python train.py --arch="unet" --loss="l1" --activation="relu" --attention=false --beta2=0.99 --shampoo_beta=0.99 --precondition_frequency=32 --max_precond_dim=1536 --merge_dims=false --adamw_lr_other_params=0.002 --grad_clip=0.5 --steps=22700 --batch_size=256 --lr_schedule="linear" --final_lr_fraction=0.05
Rows from block 7 of a small image colorization model, named by matrix and row number. Rows with one number belong to one channel. Each number is 500 + 40 x the weight over its row's rms, rounded and kept within 0 to 999. All counts start at 0. Numbers have three digits each.
Before each channel's rows are labels from the 100 images, of 14848, where the channel reaches its highest value: "responds to" is what is common among them; "place" is the part of the image that holds the peak. Only what is clearly more common there than usual is listed. The data: made-up road signs on poles. In brackets: how many of the 100.
# convs0: first 3x3 conv (model.decb.0.1.convs.0.weight, 128x128x3x3, each kernel summed), inputs 0-63
# convs1: second 3x3 conv (model.decb.0.1.convs.1.weight, 128x128x3x3, transposed, each kernel summed), outputs 0-63

responds to: struck through (38)
place: centre (35)
convs0.78:441491532477484508461463525503492573397476491529548519517519482574543522542510530477396523459478584489457496513446422578479492465532534477535458468518498481502486416564513527474465531476482473
convs1.78:490493448540455454517525528509476446529525535433514555477469495425505436603495477480449527493575470500564516479530446507522541545465522496478489494492507547491469485510536537489567526431448539

responds to: white face (53)
place: bottom left (50)
convs0.72:470584457550496491490467508480534525527501552531474490479536523498491485495516482432493432499493512498465576539490480434451526475503482507518514435465497437515490542610455590486475531515531527
convs1.72:530410437424490493557491496490472529502530501440493477556418556502475573543502594467494459489510524524519436471559534585470478491516536482519488546535536485489533485472480490424506454548486476

responds to: black face (34)
place: centre (66)
convs0.87:520523562434446472455493465481456511544466479617550487552501501503530497527483527495497428507451492483502562494450470553542490446455432547500524512539543434527552502561420391516541478483569544
convs1.87:458547426573539466472590543457498505568511482497555500443512494514417518502579494586498404428482522536487519464512481502549513496588467465480506497530475500458451527519569510502492549535479470

responds to: orange face (30)
place: centre (55)
convs0.123:479482473477435498522462475538446473533459489467508496494481516563542487436469488516501615490521500500520482482523538526424507562489514445443489458535499569453481517539556545385435518564462470
convs1.123:483456505549515553493480499463537493434522490490521518498530566497565548487519545569535531531530527541385488435497545517502482455513544488483490500404507528562565439545423482527535518484500438

responds to: struck through (51)
place: centre (42); bottom centre (33)
convs0.85:495520397508489505497439509419481509473541513449417471461562453491494526508477468455553612493498567557459536496495501504550470479480576500485491549529468426517508506450482465478550535594447511
convs1.85:482506519470491602505561480479524463516417503529520458613494539532482597502494523587485427448537487587485465470514426475477451511538428537457476496522489527497477489459477505522525484504540519

responds to: orange face (31)
place: top left (29)
convs0.38:540472500432443545511493556485460520437511496501461512470517442486472474507444500453509549477532521555561501523484450494425471504473502501474488503441473413589505487480480508409456516481525495
convs1.38:453504458491578489532526407457511488468483444520486462507487486531540553497518493564588502538503508530469489432483543498566508459535449412493507513512471535420518378579489475524504491522470498

responds to: black face (55); triangle sign (47)
place: centre (60)
convs0.63:465524445452494492487483461503533498474474478497476484537457508573489515533491456483579394472458503597558560571455552452545394559463508524495512534496496531543510461523426463439469460542612592
convs1.63:489472474491515514426548486516495522466556569505549528468497546524449498550464533548551520402544498466539468497520471551543532508511488539507507495578449545535473465458580503493527563485389426

responds to: struck through (33)
place: centre (63)
convs0.80:537463498634453484551452497495445471512480485480467506450541426487547422491490478532506521496511448500433539457487497466549481515484565487506445488588493457455495491449460443484449542466518493
convs1.80:434440508479522537435509518493563558444499534490539503494479516496425499476495463406478438576494473401524456517509523514516547497544479532532532495438500465448474497539459537586487459443541568

responds to: orange face (26)
place: bottom centre (75)
convs0.83:489501404457457506505500452417516526473468555520430378477484488485523493541542486486558455469419509443507499587569510475590505550529517477563466543528503558514443537487544510483578514490481539
convs1.83:498467560480573486520489504536517584519555493544485501546478539486440481497481456468489409581572508526444496480508567497470538530469520511482431484471550445451516508515470521470403518521527599

responds to: triangle sign (62); blue face (32)
place: centre (78)
convs0.14:501421494475447502494544502487507551507482451490535473480374535493474456502499528497601486513588470472521543459512446443492485537556439543461547542529519481561446523483563505501428501559454533
convs1.14:477522500542503511573503491561511550504525538538465419500491498479466532520490502510506493600506494494524481505513559452539520500499504577543458510526434498459538527478509529501566510515484505

responds to: circle sign (54); white face (36)
place: bottom right (42); top right (34)
convs0.56:522489599420418526482452467466451550499462519536510555479414528513528481519507556527513488494438512452485544509570502458515551469496466446504468435506527499591477405498560536473518486502522481
convs1.56:519505466520560514508426550474569475485573531551469493514567485486487465432527465450516469516515469494523483504492488515483508524499479530455545503557553443344470509521510465507461504420570524

responds to: purple face (27)
place: centre (63)
convs0.32:510467508491438455506497509541438536507490518494489492500503527529502488512400391495457532563524489447456440502576511539480533464460506540475495509467438509516492589492547550516407457432493522
convs1.32:514418523507523563476459504540549417437475465402511511496464504473464518527514545500544530458487483523508541498421446530601421494549459426450467515560491484536513526427527473509594536533502500

responds to: hexagon sign (45); green face (28)
place: bottom right (66)
convs0.126:619503488464506472448526511551454531483531535480453441485465499477526593503448483556479483507503496470534504408517497520538523512485443554485521461518511519520467614451504574422531475531484501
convs1.126:432475531524488491510504464508534491544494518519490525582503526528506499470545524452585460574492444480494540551500447524477487484564573459524531480471437532520434468501422450525469489511500474

responds to: triangle sign (84); orange face (32)
place: centre (80)
convs0.92:455447527513543436505531492500489494442464532592511498488517465495533449555418448507500349574453521502517485525500511492600512496528517480569519469537488519486451444487550493536465488456521511
convs1.92:584496540480484508452452529529498406495504538439514421476572485501501488429508522494500560468522469478440475474416493525472475485436457474433486561483512518492550513475562486479550501511457452

responds to: struck through (93); triangle sign (58)
place: centre (85)
convs0.27:486478499540502520530457515494594448537569420517468527481489529462588491425485455446478545442449504545500492428559524491580471483475562497516465497487583391526531500464466512535407514451471468
convs1.27:484486543500489449507515440501431479474486540424492548561465470460511489530545521446532493489517429447569452500482449531507459527563443437453485440566473583449467523479520492451502458474540522

responds to: brown face (33)
place: centre (48)
convs0.118:551485441543483472438459495533545489508467551446448528487520529463536526514519464428509446516492498524562530488506570471465472502532502487489507466559480512564571496481476539412505533538501435
convs1.118:485442508436513496542504458533523443489556491532486518562472520588565530457573552541531522522540528496503458564477471469514480570500463460512473507440523490416543432519450486506530465444464582

responds to: white rim (32)
place: bottom right (68)
convs0.20:368511459491500558478507518530512542445444469458484457496525524517481506494459536516490484485512522468490503476451475424554435546463512559498502479441602537515465476526410482495452408503464509
convs1.20:478484435484568488492523496514478451549428450529492528447591445445511469488488472543519475520604506524502525476506446580494566547490485561501547498551458534527556486520591568500489559541571423

responds to: orange face (25)
place: centre (54)
convs0.107:499517450509477520480501474517555499421597513409566544487513512551553511510524496474509489526509531491544496520558449514497497522534537440509479479487485557458401458536455541506537479505564463
convs1.107:481573524570458514516534529496528437495488490494484497446580456428471488530492527475512492500475498577453506487549516464482522481408503562491557547514532523548558560446543463520459590480465516

responds to: purple face (37); blue face (30)
place: centre (53)
convs0.22:487543573521432506480534493450539439464555468511566486472577438476473518459494465489546501487506519526544523542558523539467529503490482480477627511518503462520553487522466543561468519480466508
convs1.22:530499551466508543559557443485524495501493471463463520533627525522419509492513528525472531596475579515532512517458550520413496494433489585453471523405475478471523505519474507601475505488472557

responds to: black face (30)
place: centre (40)
convs0.94:407453555471496481527466503540504495517477492461458484469380519467494458453492505481491527545482514542464520485509395512515555451479502452494501545419521431552536464495512491530500510468454534
convs1.94:489537458601461511471491484495454509485520509457471521540495522581491488480472446493482518489566516507532516545510451477518496502500537577484471522531357472465484518517515428473529442488585504

responds to: white rim (25)
place: top left (26)
convs0.60:469443545522529496517521494497493487533488518450491469409487493456426474503403465536464448557494477479412469525478473536548476522527491491518521484507484536447496534536449512521545475527547433
convs1.60:524433444473442445471540510459514549477506435567509533576468482531559508515585547458502536542547515570549523467600510456575564510490528514517495512453535510459437482461511558479453487464499542

responds to: white face (48)
place: top centre (40)
convs0.99:452465453590518549473540472492499469451492481489561526474518524507451487484487499553468414479558477499411539528481508428496474462583487490537512463527495458513499469543460538546526502630514436
convs1.99:518535539403473415514449526508539516461541533534459529530538485489490500491549589464526547503467517558552460517491491528470516485479522541483472501523501527507525465487388430491440521442565527

responds to: circle sign (47)
place: bottom left (71)
convs0.31:540442475458524529519535487452447526513520495571479478470481502512514446460492504451550513505435524438467517514425522470486557549488539517523497496536515506520573512478496520476439523515486546
convs1.31:463530500486483507528491584526518483493485492387524456498465488525482540538436475539508584533419560498537531482444502485517474531517479461570474508478458571475425476489486543474504524470531487

responds to: hexagon sign (41); brown rim (30)
place: bottom right (31)
convs0.15:492496514476485471544491484509474497571448529575449506440471568467484566499473507561504545523473457482534466520473546501446504528492497469576498494499442535516482486477486554450469494532416537
convs1.15:525413513453636532489561506510589481495507499452556559546506513568510487531549515489548499528479448417446491560438500528555483564514543458441450534501562569540516492495468418491535507471524507

responds to: struck through (39)
place: bottom left (39)
convs0.114:493452437496446519569488473541534546519555559462455429459502524486458420515462481475497544515417513453535465533402590460525467477450574531568525499493475482478515470473555549468493580543546545
convs1.114:475390571561550492532518430541506500518496511417520509524396541529535527491492477437525474476528500475496518516476462482474472483551497516509568463425540477467515504474475471462474482481489429

responds to: triangle sign (65); orange face (28)
place: centre (80)
convs0.81:447470499411460512521458534468487496531516458446483589406565413505508474454460465491486519507497536477513559505503486480526478547498413462453499508549498478555524535524493506443499478510532528
convs1.81:474453536490520512488500423484484522520470461545518464580494558533522550593532539538536469612521506527466507516548512465473481517469540444510490567462449599493553495510516513591466526533426490

responds to: struck through (93)
place: centre (77)
convs0.6:466466496451552469456553538512568502501500461491472487491470537482541513433489437547433574520491487496458538506568536491511486446456549475559480488533439480510518459410486460497437514438521550
convs1.6:465459466545518426552501458482501539496472493571478574595496495499465585579474522490580450493556519498486511498456419475478550515481519488570508498513526497548460527478566506490524460444526493

responds to: circle sign (52)
place: bottom right (33); bottom left (25)
convs0.28:429470537502429419513531498454530506503524488530417485467424503469548559533440528483497515490463491490457497504483551505515603500478460531488486521509483612550453437447469543495477482463466489
convs1.28:444606499523565469484517505509538485494544544470564529573563496505502528498563472500514483412501508516502504524478456548576471545538494496446484526572441400501474555508532468504531512519500548

responds to: white rim (37)
place: top right (43)
convs0.82:410503502499502496490541533504469442538495501473524474559402514539442419527513512529523442464443482501492495502485513527535461520562447543533490547496421491555487485548494528462452550408490609
convs1.82:470542477536555562472486479516470498504485467573535511439544502443575456476500518502486488544590509426478529543426504492512495508371457541477523486487574555505516457495476494541479462493494461

responds to: purple face (41)
place: centre (79)
convs0.58:409486556534439498515494506499510578488535496478481481539348545482512461560474456491462435576509492457547469561490534404524471469477527524559488521505435596516534451443497463497552539538584510
convs1.58:525567500569507471422493540541520502552437508523540489399519454555494520505479470539478524402478484494516539485463409468539484523518491467537511498517537485474474449461489515483530447425478469

responds to: brown face (29)
place: centre (34)
convs0.33:466455474516525478527540512479540518521465431483581530450481496511493539437492501564487499491567478578409468443464570432403487498482526496499485524485532502534541459495587501486492457501482542
convs1.33:531513510494448487561485474495460483482469514486478425621543428483514530499499523468441472479446536490525483547525521553480456572544545494529533442540527515473520493560422535437446491536535520

responds to: triangle sign (48)
place: bottom centre (49); centre (38)
convs0.35:503526466503470564442479511511528483496469552487498450540406467506524504557521520477528542538519481490536512528433499558458493498464538479550487519490566450488499462501606456571458500560484539
convs1.35:521587504487554495472554531487528544459522445515514570400518533499476500468523481583551528516467516462485480508536475531571563421562502604468542529490506492449475488506520504413553460419515487